{
  "arch": "jasper",
  "model": "sound classifier",
  "n_mels": 40,
  "win_length": 400,
  "num_classes": 5,
  "kernel_size": 7,
  "widths": [128, 192, 288, 432],
  "head_dropout": 0.2,
  "residual_init": "zero_last",
  "adamw_lr_other_params": 0.002,
  "grad_clip": 0.5,
  "steps": 8900,
  "epochs": 29.2
}
Rows from block 6, named by matrix and row number. Rows with one number belong to one channel. Each number is 128 + 24 x the weight over its row's rms, rounded and kept within 0 to 255. All counts start at 0. Numbers have three digits each. After the name is the row's rms in percent of the matrix's.
# convs0: first width-7 conv (model.blocks.6.convs.0.weight, 288x288x7, standardized in use), inputs 144-159, a 7 kernel for each
# convs1: second width-7 conv (model.blocks.6.convs.1.weight, 288x288x7, standardized in use, transposed), outputs 144-159, a 7 kernel for each
convs0.119 089:146116136136135141121125128131141135132138107121138127140151120066060050107136164147154129126118104124144133137119125132141138119108124174181156108092096109116126120139124095138149128176187129130104135119142131143104113116117152157120127124121159170152120133126119121118134135106121128133136126109126137126129137120116124123139156108129
convs0.120 090:137130114114110130156128119135115118127143114114119114092144154072088072093130100146124135152127126115143132139124139122108154069023008077088110184104117093130133122111112085071117147127120099134150128094121156127142147132131122090163145093155121096144139145122106133128135114124128119137102154143115133123106124123111120133146135140141
convs0.121 119:131119128103120113136132131107125165144126112121130138116129141071065094099093100057148144114147141128110138148152126143108126170172144135135140130134164128124116149137102161128115150139156128134099135134105109154158090164147126140153157131121099054109151122164117098131124149116119128144132171162166152141131111120137151136112114165117
convs0.122 098:111097108099127136143143131133146115133113130099132159152121148130160104085101097196143152143152143142167140121124127119138159125085103077131105075103102133103124103122105080109076083060085101124135136104069114113116124142098112132100094155123157179160130125150101136104100107150138133138089142127146111131142129123142129125143113113117
convs0.123 106:153122111124127111129120135134118124106127114114145122105131129109105092089110094113123135136140150133143127113131119126125117182159102104104133096096125132148148112106082081100072080071043116109118139095082084111118121133122123121194104146097118117098146143136125139143136147086180115132152135149147123127109127131127119119161147133138
convs0.124 094:160142128114129126115116130134135130133150146147111131127115113120117083091110125121147140137145145120134130115104115129142147115122109128151133130116129124108100110095127125124115092128143132109098104119116126173141108122153120136168159108130083095141110114105124125138131144140120129126138146114121120135128123142124118134135124095105
convs0.125 094:118173152133163094124160151140128148134135130130132141110112092119144103081142127133124130120142142120094116149115138140154137122124147090133152104119115133132140124163126159142119175187147107091138152120171170106090101104150128100130121131116099152152108135144132124130116132139155124169131119134120165124147137113107085136127157177142
convs0.126 074:166129101134155152089134139138110134125120110109117148144067147162070077159092126162107130145137129134147113119132138131114118154113133142131169168150112127139118123134124160165128141141142097113137138154134148149118133156099116115114099137143146114139138107102107111127109108115110102116114113137135128140148120139112097095127167147165
convs0.127 075:156152097142147149088136128122112131130138129152126132146148131129128121160086145106149137120144143136121110139123113143147123089052094126114148202176140139104120132129119153158088117070106143133133090108127131151121118110116141127126130152087152168171137106125116116124132102115137133135172142110135123123121125143136139108103101113116
convs0.128 090:155119132150142149161143132137144141140136120146113116091094128116159111085058152094125158139155116160116129150110128132130126108151177151121083092131108127132110125126126126092121122100126160143131130146142156137159182148125183117114164111110165112102132140132152121163142128141104130148098125130121140138143136143149137130130126120153
convs0.129 112:119158102130113141117141129126128123120129163141142122143144087125099050112096117116166119121139148118133138129134128145144126156155152127118132086132132160134134122120111138139114076064105167119083126147108123165132092156136128130119142128094159087100140129121152118135119126146091126124104164129104150146126106124150106141137148131146
convs0.130 091:114112143150124159116131137135131131143116135141152094121089158107141147138122111086112134139103125092141128124121118130143128112132137125132091065140132154159128112119092104132162126170110140160136127125136144136153116138123116138118132129156141088154110138165135153121119123140134097117149113108119129143137121124117128131150133119132
convs0.131 093:155129091145137156105110123132119139136134094113165152121112091064101133115092102101118146157133125139143123117127110129133149155127119070078123140124144162136137132099139117108084138134151112146144130116128146149161139149120115119132129159106145110111114116117111133129162125098129145147123130137140126127127145118114109147127135142134
convs0.132 100:122099090129116145123116131136124121115120167145115133129113128072138136108095117153138177147131129133107150130139143144138133179211159151120081074114124174136121120099118092150128099112156152129113135120113127149174169118132151099051098148104077115126126128150135105126120145132112116137135128125136169155122118118149125115129119125131
convs0.133 078:132145156118112101149138142127115134133142145137101120128158098154061114098150163142171130144119138123133118118129112123129132128127093104124106129133144137126118136141086075120071105097121158133100102132151140161125115130123118144090162113132095139173140133126133136121124132118140149136105143131118113103143129117110142137137104119124
convs0.134 096:164101113130123107121117132132116125123117150118155141132129133075114166105109125146100137130101107129121154131139131132120116111108114132150111061138106131171119158171158172096121108058152120157125124158149127130143141137109126148108139138100120174144097117130155140136114141156116133120139125137142128135142143137118131139101114111121
convs0.135 119:151138123115112106134147126122135137144146153144123127142164123104098122152124118157124136131104122153154134127144138142142127120094109094105126199145134116135106126136147118150126198135139154143133137118120106146153129097126112122108076104195160139143129125111090100127138125139123119127131126145138106111134132138141148109111117166140
convs0.136 083:133156118128139141088131123138115140133133116113118143151121075142110076075110111119128116121123138141118120120127114131113125144129121154138150120130163132130113129141133101130126119136113133136148130145134099135144106101193095142088135105128073122123135120114113134142121132114143141140090109152110119134139147104123102128121135122122
convs0.137 075:149089097113119108121096123117137142132115126100115151139124138151116115129153115122149150136116106151122112120144127109137121155125126157098135194118097146141149139141122143080109120151145151159126099140129139095115150125136141138119185139118096160127125121126148143145139140137097158116124144133153117139105142147108121130125156147116
convs0.138 111:076135125164122150138120137123128128105119118126095157189152135025110100124100143172123135119123128107124133135132155139124122058074110120121089118127107118117125125120161176124091125105060135140107121153164139122154133145119105139158084096156124090122140128116129136145131111125120131125113140124108143160147120141120119120115130134109
convs0.139 078:128133146153155155157147147160165161157154122126116139138160146051043032061073115153149150155157144157171142144151157146145142098107133158173211224151158160165155135149095095109108107101095135139139139134141144161153158160139129149115116125144141134106148150156170164162163127128140140139134131141147153149150142140148153136150152159173
convs0.140 099:125108125148098120120145126114137120127142175148122136137136140161135187159092093108143127121119107125158116130118134114145114178167106117178137159089153167124134157144120085106094141116154175123124133127137144113124104113115151167089133118174100146112116146136126140118133110111154097120154116100109148124144127134120138121134120133100
convs0.141 086:089108142105132134139121123130120129130112135135164141092163126156111119149157163152135107127130126132131122108120162136132127140154061075118191245135145135138099092154114117114125131101048156155150131127148112151119141128145096115120072115149100098128120127153131113130110122113096126123129109121162128096126137119100138143132145158154
convs0.142 091:145143149150123159149134141147141121109107163119125157161146099094064103128183120096147127129121138144093129147126155108108138100161150147165151096149136109139146141140109117133128102145129126131141095123138110117124160116142158102138120090147102051147164121163161164137149081135145164116151144150160106138151126101169153147105132124158
convs0.143 120:122134149118105122124120116113133133124123100082146146129141154100095075116125155154126116120138151132151126123151134127140127098091128147140085048106097113137107122104132081099083095141157125112104136136131136096105151153152113114140129096131092084109118122135142129144121148115110127093150143130116131151128127117098130130135159126141
convs0.144 120:162143145131103119136134115127137132125137127128128118120132123143141173100128143167138120121112086126133123101132136137127122170177137136088090136100112125139122116125181166126110126098147150144120099107123128170118139098105166149095131088079106158139139119111138118133102120107139150130107133101132151131118131124128144111089118142116
convs0.145 128:126147128110128099141112132141137122123138134154168135191109138135125111134188149102101137128153135165169127121137140134120106057106125114079103126110109121140160130129119105113141119142153119142180152132119179136149158149129182134158116155105137109111121127161143162135132139126134143112131107123128113121126114098110122134136131177166
convs0.146 115:093155066145151142118137160149148130141133126110114122094159130160120085104164103106137128127126122130139139122136141099140111140115126072074104075098114139161147124149129159102123079080061149136120091101125089145145133118131136154113095164127139117130132137128113086122142124126145149129092128130108121145109125108126125114137132116134
convs0.147 133:128142113144139127108134128128123126136125153141093145132102150177204106096143139085127112100119125145114134143141146138141140130116099078140128153146140125104109104107146116162128153141173143101107121145119142161093057122122172157161139152176129132154123135143132121127122146127126163140113166140115103129142133125119151172131141109118
convs0.148 080:104121110090151136131118125113123120114128123085128136151112111077106100139137103106134127149140091098138141144136141139144117105090092126150105128134142125142142116126125192131075102147173143094135142159124092116134126129119112142192153093144134174124124137115114138123122113163095122154164152113137150114099112117113128146127139128086
convs0.149 125:144111122130135139125124129107133121118119121131131082110160143143122160217106077183112123116168082118115119148148115116117136125105112126183137175116128142144130088124122107100117119113117145125141127124116098102130117157121086118126174112080140073149120138139107110115144124128106088118120115129145121100125123126153131138147126128154
convs0.150 106:154144152132129095130155125145148118131132190121106117143105129121112092070101142178148108117139107146141116127133105142131125073080123142115153112166143127148131141120173133153127125117124172116139144124155147118116111132121126146108114158151108122158121133138112105123145107102152132124099142125115116137124138117160115140145148132135
convs0.151 111:139112133122128135106127130125133127136127113127144131110115137098120127160115104133153104152111139110134127143127110137138125120118112135127127135119126090146111129116075142130069102169166102131122161127108109126120137096140104129116108110146119105111118108124117103133137135112145121123120144139129144131138120125101131129154115191120
convs0.152 086:131163096143112136120125124145116127131118127126102134158099136140110149068083147171103104106107143108132129102117108121127109085126160126082108140144132136141121119133135158154154111103106117092099112138127145120092130106097109136118116137120095119162122118132129145119146155108132145144139098124132127103136110112130123110093124117135
convs0.153 118:140113150149150139106139160135146137128126101112089144122109135064104133120154187201146145134113129114122136117122123120087140127134049085139111148146146145176123146124131152122133134089099134149128143157167155140106111147145154169106089158150136107193126153130148149135109140142120146141093137141150125165153127119141124158116150137104
convs0.154 100:149130151115139101126131141128131130123134144153145107115109139111162111080107117186154152109100129120134153149145152152132139134100033056057130114142134139136131122115116121138161121134120065143130111120113125145152101098145103121115125165143108137102117139109113135106109138144143116154131121116125114107129138132126089101114131142113
convs0.155 122:115123123110128122093145125116141127128126130129123124098123137109162099097108144130123105142126135124122150125101144129130126114128115085122143189138140109130154139134179097108078106145164084129117128127134140099146156139144128132175140075143163132131106137120129117108118142127131121128121125148122117106128132114106124127148123089129
convs0.156 077:155133138089115120134134115120114125124132133120097127132099115192102091090097137179160110116133117130125114119120134129124096127148175151109077090122087121111172102113103137160119156150158151133118104135131173166102104146124128106107136141120123151116122134137145138138136122106147109112125143132113134153118120117145107099120135128119
convs0.157 096:076128136123181137160125134134139141132136130124148120150140104129127105096121169139128140122119133120100127117138136141130139112139111057024022064134113117128143137121145139097117153179186101122122142157101103115104124121160117086124097087140139152150150135144123117106083115129120129121147126132140109108144122130132122118109131112141
convs0.158 099:096132154140134130146131122139131121135135093166129123124127135118122145152087096143142153129115117123127135141158128130102121142130126128098145189102103165128095136146071077100104101116113111165123115106106115137123119128110122113087145182104140076065137135125144146125134113127157142121148115144142123123117131137133119133161139126132
convs0.159 073:103165113108150138150132115121118124127121158165107151129128134165156141087131188126118101138133127104128142127103124143140099162153105098129123099132098104102107193096171136168160167149142125128107164131142112135106147122109155095155148113084163149173148135138119141127160159132103090128147104133140121139127151098144113104106141150138
convs0.160 114:116144146130109141098121138128130121115131134130149115155156124090109099177153126101119151105117109144121129156152127143135111115066127122101052029111140125146164120167082140143115172126132098114154141102156165114158141105155103144118157193110141089134150144117099113136139098145152106127103081154128122129164145137127138145145122118115
convs0.161 100:144134138158116151155132135136125138134137142152121131164121127113127101131115086126117117119140160157144134143151143129139138086085105144091073096135141147149103122118137144120105144145127101136116111127136150122139156172115126136098137146167110130132146157158155136117126135131137121151151147132151118126137122142140137150147116126090
convs0.162 099:152120119119130094143128158156152154148130089130132176108116133160077143093145149107127137143118125133107139112122156123120108125091122056102170099144128101137139120136141121120159102157100087141136126104113133137116125122142112126146128103142102067121141117129106115125098101104161121147112101151164125133112149132097147117148103133101
convs0.163 106:113110118128116165131123140144108137119124123127114115146116156128146176196126147155155132119064100112120116131110112120122126097125160148156144158119129120143130122140088098144179172139176141155151110142160145095122114123080113109127139121108115134164114131105121111120122092137115112143136152110122148098112094111132105138150122122124
convs0.164 101:129141114146104103108128129135121144124125090110111153074108137133119122065101136073119157106096143143161122120121131138134165161174138131150142124152134153129114128133132127107143138120112137163114118109129130137108115143100083128132071170155125137122103146130159142139112146121120120132146128117140117143128131120133111140121141132132
convs0.165 132:135088114101124137109141122137149125124128075132109142135147159085067122087128107163139154131128094112112124133139126134098114118119140161091114081130111147115110133129083122122103106112127143117121128125152134110142156130104103122106051050136146122138138125121129125124111133127145115140095136124129161119123122123122119128138147147105
convs0.166 101:107089104158137134114126123131125124128123125144136119094108143090095089120130153125128135138121116096106133154139125112119114142177126122130126187096102117158084127149120080076124158151154127107149155130121118116110103144084067105114131116143120144177126137147145109115127107121145135115111116131106111137118114121126139100146153123130
convs0.167 116:109116138122146113100125152139125112117126113112122140163135088115131130132089072109128125140108127103156118135117131119144126168167182137113188163121134146122113091110098142101135111107146090091122106172104096109139146131143091112079070126131129226161140128144146134122151098100104123124122118115161153109113113126143164125168152145173
convs0.168 119:112131115146141137168158116112120135128114072146107108115125113110107137187151151194149112102141102158155145130103145111131127153125117082100070163151132140114157127139126161111124145189136111141181150114116101188097090114117116162093133106106119132178132127109140127159156155107105154139108156135109103163127126140150163120131156119092
convs0.169 098:112106163130166141153131134134127142133136166093148138135155120137096132138126095086135103125111148129162127127123116117098123133117117186166116075177155138118125099137120137129105158118164170116125120140134121125123144107159117130134178179101121154086114114120141126139129155139145129136088107145108125135145114137128138132117127123098
convs0.170 075:103123129166131128114118126134146130123133111127158118100118137070089179101139164113130146138116119122118120104158123112132121092129143157111104109103130130126130126127150139119077142151141097130145130128119107098142175120122135102145138112131123110149124141139142131126150137111121133166126127136126123134107130129107125151124123125147
convs0.171 078:161106126157159146163150150104127123122135117093142093115145101117126119115138098126131143128122112139170140143145103112135102107155138082110173142121135160128114156097124120129153156155088110136105120125136146124138120139109099139145128107128154141078130131132127113162159115121134130151151100123114126107137128159150127125156087113148
convs0.172 121:128119146172164111137134129143143139115155160134154122108134108096119140112133081127121103131140142126167140124123130112117123137115089130157143110123128136129109103143089121143175159169117169154126147136131107150105100122138111167148122113141129100139129136136129123125129086128128122096097148125093125127119131104154134100141138088134
convs0.173 103:153146131125120104125130135138118112130128132128130175118129113121127112142098184119140137158133114116136134123122139130118132143126150090120122143129134129146132127143135132096106090113131142118128117120146106122100131117121143126120140150168133113171134105128121146154137120141101128121143128151126147131112145127138108126137165123118
convs0.174 069:116122114139145119108127109134128132122133132126132121108152119052153147175142134106103133121147115142163138124145137129129133072069073129132173197145094129130145129135184145126109111107147110114132118131123125085096140151161146162149100132133106143097138122113132127133136145124119150130118116127117120133140140113123101118108155146119
convs0.175 108:145122114094114105095130144113124119133112132135132158138137112140159146133190131167110116102084115104089138103128147101105118129125113124119158116117146140110143127106119108090091162168096110131103127126118091115123106107117114119090145145129133133124139157121134124130107135129103109116112123114111118103101130130168133087110137094080
convs0.176 099:126178135115154131105139132163138142150139115106115129139117113126095117139112084116149143142139140134121115136147142146140130140143119149146094068150117139177135152115093107145127153170162124137108137144140150131120138121106104112169113143150157148169149171137146129127097138151130104111127123134125144166149146116120158125113077126123
convs0.177 086:144138115119150149072132109130137125123107116120108110114136115180154080100114150139103121148129100122125114115120129115134137146167153145112128076142081105144113131132105132180138130165099109127139115118114145137139120152098134127096096102118158167147110135129148138103150106123100129126103106137117109134116124125110133111140135100127
convs1.119 131:140140101099127143131111108126105102117096088102083148146132110119141111176187168103125105140145150150120112115123119135125125201125101101100088112149178162149089118119172155181177137126130173132118087088075128139141114134107117109138097120115130100117159116164136134115103137128152139130123152110135151122130138129118134104134123101145
convs1.120 121:151140112122122137105135100115088105120108100141161106160103110165163196172122128131110103093111148181172116104109142130134116121160141127109093108104140112121097096123184149144122105094104131134149162137184150149147138145123133113103124096086137103092144142109133139149138121103150151133121136094127134161144113136141174103111113143134
convs1.121 097:117125086133117101099124143134142140142144131136131093117075130145162131155170136151148091094092114096141112084074077073076081129122101131129140137172160174168165182184139153142134134129123119104125102123098074136122126094090137092147131127100112089115100068080116107121105093081130106103109135102113135152150146145120149138153118106157
convs1.122 085:119117114097108119146095095087070104117102115145091143141088131139148161162105187158136127109162169114133111115132137126132093145115105125130148132185161155141140122097122120111124113116118126145165121138137128143155144121103091093114138121130081100103098103084075135130129131101122152132123110103102151151136119123148145146077090095142
convs1.123 106:139100106080081093118087084082100089097099150143102131149170088147142111088123129145107094117115139140135117117126123108118078125136130128128124132205167171142115129163139099103142144124104072077117119102072120162162127127118131089127101123161124148124111120128125123129098073141148121138138121109147168163149109116141167106129161138158
convs1.124 146:122134142133138111113100079094139130123124132161134127144177117115141148146136158138094102133167152116112146134112108128156128201140083078117117111126146119128126110131196172135118117097116143126110110133132143137081086120108094105134132155103110110135126164167123104138158147137107098120137145119101098084120144116088112100120160124120
convs1.125 121:140148134127144132154112164119118106146109136108096088110141149116147132127154101096109075078124115111111119145148155137133161175169136130103088088160228173207187161159146170170128120134164157142128120119149132150123148144117140130163126122126123106133146139131168153143135124121165146161113120105128155129125122135114128114133091120113
convs1.126 116:172152136146148145138169132129134115154203129151157122159122153166133129083065041144160199108121185118163150129125148170145162126092122103117096096150131136109148155118164126115101129147139176181135153148130138178155162119159149141083108115130115155137121125104129158136138103140148163105120133145141149168152133105156140186155156152150
convs1.127 103:107136130108134129134137111162142148136151106110115101095077097115133132139165129174113100114097145122194129132096137137150146131107118124141144120134123090112107102087166138144131102127112127159157127161173152109122124113127120147129107108127093128129158131118117145167125135095097128109128130109094109120151153113092120104097105135110
convs1.128 091:120111155138110136145156144131123142156146124134132159147150152183111095123145122109097092160138146150120146112129130118135151128109115098113123114154143127104087139146108079083090112113146121179149154133093130152120138125115123108090126118147103133126092125128133114112096144183120119144113117146156149134126151120137125146146144174117
convs1.129 110:143131127112138147135185180146160128133122154137165146109121126132157112117136191157160155130135117142134134130114117130131112114136120136127137143128095109132091149123102101118141158130128098150157122118127152140129130128122148138140130168136127116128158131127138136112132102114133162123102125145132164145134117128104153158118142101128
convs1.130 096:133114142125114153109119119146184147177107110156117101108147090132103121150114104157135162142171143126132131157139156137134120108118111136171117134081114083100114130181125150149126128132137157126164142136129163150178172150147144129109128138136145116140132125126158124131152129161189119143149167145175146134137144132131127119141154125127
convs1.131 102:124144135120120162166162129155163126129124157115120119168114176136060116134120160125145098105157109122141152166131131133126128091102114124113142135129061101079115137134100095121130136117085138129132111148117144123116138165133155158119166126101136141153143156160145149185160172176158118151150152134158150122113121155137109139136117164143
convs1.132 103:147116122125154153125137141159155137128109138135174157147141144124099097115155131123149127158147149139144156174153132127151155135135108127130152132104095059088114159140107126143134128120137143144130134115120098121130136134143176168132139125123139130118136148129168184163153145143155138136140155173145126123123156171115162108141122132152
convs1.133 098:139135115134140097137122138143079109142154100136117133093146162139108105108142112130149143117178154135119092113134125108145140128115106105114125138142113151142115124145149172090094111111092100112118103133119131128103111117146113094131116131112131099137149112127132106102083126108148130104135118135121156153154123140117140146168130127142
convs1.134 081:136164145144137143161158167154151159144120161145164115123133106112132124119136124158138144153122167144124149158140135151116118146130109101118121122091094133128113147128133119128111111111130166136143138141159166132140179183162157148100135173144134124139160143127156162163158189131115171172140137149155141142180130145148111177142124101182
convs1.135 123:131160147135123128142136144128117138142139127172110145143108112076134137133130120124209144118143154152168134143136149159150134175192165137106110122122147121152128138119110126131114084083113135094152107115149160134123134170137154165122141132129158153145154140139126142156168145124160133142134148145122147152144132140104143169168128142089
convs1.136 090:122151114132149146142173146155145118154146067102091158126136161138136111135128125079151149167152137112119122105122121135120117117114108103118110119145129148117126132119118152101073099109095154154127137146134160135168136142145175155100101097142172128149170134148132142152132143107145172150141144120119131137148098113159116147113074118141
convs1.137 078:128135111148142139134176170176159186204146159095156105164166141148140118163125124095179169122130155149138147157144144139147163133126112093117159168098110100134119072109101145124120119083088169168120140109103130154136153142116116145129142133128145132155131130132139146141138118135145145132110145150151162181155126142140099174129149131189
convs1.138 087:165175142146141117116138140098121131120134092092121127184128152116037060125144120145143150183141136104137165146157148179191178135137119128132152146086076113094110097064125154159137157135153150129118135137126114110125140130139127128133148108140155138156181187151135148116137126104108121145132141125121119136165166160113158163147114119119
convs1.139 140:121122119111122122111103092104092108094110085141143168134118092160153163137132110111089109112098088127112104105117121137138129100102126152179203208129119120119106114099110126141150165160161101121144139105113100090096122122126126113110090080083090095130107122110125125112095089116133132109106110081105118132107110107133126108081094090134
convs1.140 091:150130153154163133144146094180156163129134134126132123083098128163136117104092130141122136092168159131119184155151128125125133113125120135118140140094100144098108109136121129112124140141129116142106119139157132160143149127141119150145135113103146137138152132128149161141126141157158136111133165121133131113119154160144117154092162131159
convs1.141 084:137103114123134146117086125087130156157178117134139111173173104133135109133126109118112149118158154180153103134134130118107108086101135143158173161110100081078103139107111106091085122111093120098110154119115152117110110102110125111084139100112100100135115134154123105078096097158161123105126155130145136146094117121147120129082160150109
convs1.142 084:143137124156155090119125143111108149152175216135170146127150162134156146123141110143121167126139168154170131151154138146128136096123106092106128136129154100103162164138102126102114150158147165140108133161173141149137149164138120129151125139141161180156148159186148134136154122146137132103174148171185154162149144124179133143152142180154
convs1.143 103:111118128144135145142133164175136153132143124127129158215178155136147114117137145145134170152148180154140113128135103108118116157147138136125142129117116069103093093077097110123110094107126141124153135138140141119100151113103118131163151138130123114132121120141154137121136139147125115114127137134126133133143113124133117128109084104087
convs1.144 091:111124137135103124098145153169134146136113149155151144143121130138155100131119085145118097151178121118165114134121110126123144153143152132135100093149118131118110152137146112116100119121129117109124130147163119136151143171144100124102160137159138137148140119117126119141144155148100110126146145146123095098135150137154094145142137120153
convs1.145 101:111110106101128135119133134136132126129095122139096070092087109186165182145163123126169118148114144136142102094110142140115095097113112124140153173128125136111102155141123131133135119106121092132145133128123123112097101119108130121135104111117144132166094103133134136089120106148145149128097124106097120118120117110092137087160130127145
convs1.146 079:103118114143114129116124153146144146118140133090141134120145106154140112113137078096136157102112103126147134113118146119112087125143161155155115139138122101155128097134110112129135107111117134112126093117131157107095108127108114077131126120145125129116140142136148111106098096105128107113117104120106114095104116121171143160126178160170
convs1.147 093:125126113127128109127116125143126106115123144130096104109082092176162176177111125097119150138161137122122128090110101093135102129141138127125151139114066104123090074059085122137158157152121101109117118127113163112109110105127129144133108081122151138095120113144123131133141125112109129109117135096126116125124103115133122163126106112108
convs1.148 111:087105123124124141181124169141144129165135141115150119169098107084070141091104126138151134157112099125153090115138123124130136178153091115138164177091109142111102116117108146156154114081107118088079136144124126114120155113105102132119134085157130120132162156161138132131176149115115111157128093150112097112110109122125071144119094087139
convs1.149 082:157141129130122114102104163139155154113131060154150163082137155167147132111115092129153127147107152108152137110125142123113115152146121142138161196127139140113039091070125136122075087108127124160122109120131104124135108143119125101124135134122130147137160133122140128100104109108152107115146139112132140097134115103099110134104153122143
convs1.150 094:105131143135101128144142121116088114169152099099106142147141084138122155155120142164129109108104088098102118113114119102117121118130140117137117146114109134168149122118116132158129119090136162122120150115160120079109171125109091101098101126116163124111135132123115128122156137136110135167130115143124116140121128141115114122125143096110
convs1.151 114:126117130104098123133178131124110147110140124103150150124086130107121143116075121130151160153090142128165134115117115128124128139129124121139130116069138135120128095112112102120117123138166100124108112122133137112138134126122113146173160156123177135140139133114128123144127095091107133147119104133117120149147145107153131088125138134143
convs1.152 099:150133125125148141143177111129102135134140123157170160176152180129148167149154130131096158154123110131138151132141181171150151115067109109138142114176107125148117090149153151142110090119115140137109124110101145098129137080123166166157115127152159174126143141156145155146145126137161150124104132103113135117110098092155113115112123130146
convs1.153 098:110089132126099083120122119099114112128117171139128095114129083098126112156114193176095111158151111122144102123096099106119109161156149146152163170087126129160105124152140147152163143116147163115139087109125118065108108121094103114110149157126111074105164165109115125140176147115101092130150113169101092122138139120120082128130112100090
convs1.154 101:152123130155109124133130156153146167114114191155190135142167095173135118133121113062180102113125171121139131137113129111119133162145150138137121117093133132116103179126128108090124122112110171108139135107149160130128116144149110108116150149099092142122116144133145164100119146153151122148148180155149121134098156172108098144113112135109
convs1.155 107:120145117105114111127123146141157152138122082126096072091169138131123089099127123102124104130077121123142107107092093139122126140153135115155152134115135132143152102087132160150143155147131164141155134164098150122141121126085089095143135119099110132140152154109133147171141137083112112133142140120117114126151126133109121104143166123103
convs1.156 096:119129121122139140134166137136141149174144112128116134100105146174103105119163108114120169191118140110103127130122125132112104145104122112098116108136118169135139188155136154164107099112126117141150126140123183113123154119150149117096093129146112174116108128123139142129141132112141139100098115121117135128113096080118135130134152092159
convs1.157 113:162149139146128126126100126142108128094116134140157125126135125133105122106112150175097111143112110154163139131123109132152170190185127126108136132107095101131134117133090118129139125108105145152115139154154140150100147145118128128155139130138108126115143168140114142150175128103112133163148135156110094144145139141089099132151149146146
convs1.158 130:106132161135135134124141131113141114149139159090090150109107140169173106141131076010112124133126080169098123127124127119140153124084100102110134112157101139117129083175103088121099060100107126178176135162122128087108147125103132116118101169122114139135118156166107116142143148112108097127150121116105099096131160164168126114153105164148
convs1.159 101:179109123153142136141060097116090114117117111168156152125177105155188106139084062141092120129104111127077130111147166135119158084119130110164130115140102087106105174132124118129159139120114096125101145138145153138124082104155150142100118128096132104115113149132149173193148113124173106097128167146143122138091081140082116157101152159114
convs1.160 087:115131108124151131104183152162122120130138099128122169127167116127123143142149154138117132104104103161107139120111120102098092151116131131129122115112126086170152166177139122116146153154169128125132137140157141110128137145137128125168122079124129118140104152138161156155097125106130139106102111111128126118128100100134144122131113141161
convs1.161 118:097121147132121133132113116099136128141107128085153122156127159116100149139091092086142100132182113114142115141139135139173142106125115135151136093108144127130138152169116118111134127137127119110109117132136138134114155160123097143102167161125148146143140125119120105127160160151123093151126134135119127124142153138127153089144121161139
convs1.162 083:117127131158156124130116155133152141140152165143131112142101104082097102122155140130107116152151165128123117132149160155133138134112144133131133125119097141128105147126109107122140125139111142121150116154139139132129135153122162134130100128140129127118137122149128168144130145124131124124154130149107121118122133133129140068096109133110
convs1.163 101:135140111106138138144082084105103099129113138125122158125113127116091078086102121158135124153081089133129132143126129123116120133104105121124120113125112144153092065090147120090133133106107110096090107113106137141126151121097110108116178112129120135123118142126144101114104112096129118103102105094120095129120112129115120109109102134108
convs1.164 086:120122130126139136135133116137125132105151163133141120145118146142140143149150145114144137110109112109108114126115125129124108117100117136118143135127147146142131133108117097108153153148094141110125109112143111082155153126155120110138103103148124128135120074119110142128126132131125126130106094155147148140122131144141153150140141133164
convs1.165 101:119098126134117112132129163149137159122149164117148108130133153099060100140135166142131140144149126141123148134139133148117115142135159141154142116110146093129136156144095116130145133143132119147145135133135116107126144128115127126140104139135132115114124122114133122120131117117108100127136119144112132141132131111140109120138114113117
convs1.166 109:162129129125133142143129134137141112143161121132119106107119118159149141146126109099116139125139154129187108115115153130126150105097108101100125135125154091149128116135103137119102091121155136138110133169127155145128143113151137100140129141118102125138130144133137120111132145137111110118131128116103122110105159139127104071079138147176
convs1.167 097:104122120158127092126124131150107115167140115159126181149181148140116125085092107133096127150164121142111135147137116126118107125118131143121115131105103128088121124137119102123145161162148119157137142119159143104109138157154112145107161125122133140132152161120112129126138143082113108138136128111114106122142117151114130103134132141090
convs1.168 092:114137142116110132133185160155096182123107124134092136084102099167113090132111138175099112112116085120172128139100071130106148132126135157141150139141083090100137121132119113112130122113103137143170143101103105128176147109128091144111152135152166153145109129088091128113118109085128138157146134106105092117111133156144144129075071133097
convs1.169 112:164167139162158120108134154175154171142139180113128128107115125145147158160107113111160142122107117131136143157161153143156168112126103105121091080171154121110119176081113115133092111130136128131103099146168156153145141151162130111110096108152140130130123135139122152141155147126137147110131153131139089108137130155179140143103145115114
convs1.170 104:143124119144150127135097153112134123145154153094115133113182113111151126125110144116136182137132115147120092101156136159138129184180131095129114131123147159129136152126121129148154152144118188172149125124140135117129124171124148111140163135097157149104120152132123119122113158131136144130127133148145154153161129110097131128139092148140
convs1.171 082:122138114108133118098133131142116145119175135142131144126122121149117164099122167110148155141088136134160111140129143112124114191148128119117136131094163180113166167097143143145145119128121138153132123125127088162148148147125107108161129138131166166138134150128120114141092140127125125098117123150130143106131131121181116125130121138181
convs1.172 112:088106120090098113129150152158143130133145124123136112125153125140164152121119106085100083116119112130107094118129116112122125070110104131129114147102087110100113103089143128131107091111103121102109091103121109107112147134120118127123126144152110145164118112110124139131138123098096112128121085118133141116139134127123121099091141128159
convs1.173 090:100113141143113129158134152130140143161175177125162098125127095090119114091118112119127141121174129091105111138161175152150170192199160113098114126123124115143138137076147148161131106065113161139119094122141146116127092141155136133136093084110118129114129145137133144164179159173115104147121110147134109110105099093084092107157116148135
convs1.174 124:108077122146118107173136152138164155151155107173075142152132090086106177135134159161151124136196128083080088116156156149154159187143113097105147175133149151159112099123129151164162120091115128108121127136099157095118112126127109142142123113119121151148137169126135120121155133158126117127148078171130125139137123118092130142129146098118
convs1.175 093:113123122126112099108126133124132147129145095142123084128141136162138087108064059061112072139118129129136149123092094092110097186188170146142132122098126137107106102138154138105133103104114149062129128146098143131134141090097133097165139132132138129125115104124116113119139134138130120122160121125126121137136164136113105118123117128113
convs1.176 102:197151107136134144148134138123160145162121145161146126115135147172113088127120158188142094101113106154110124130125146152145134121120102083113119143134198133151107146097098096117114132131093172129142119090132150146145132129117172211135137144127161149169158116114126147160153094125175173123122129087131140155114124131110173149156133102146
convs1.177 100:134117108129108117107162106126097097168143179177199166143150157235150070115099083100185153185126131142088123110119126144148140081077116124110114110214140169119142119115124138145120153159160169146112165114152071099120126120133158110130104164147162149107100150127106135135114100129152112129127141130140128154135133144155129101087133119134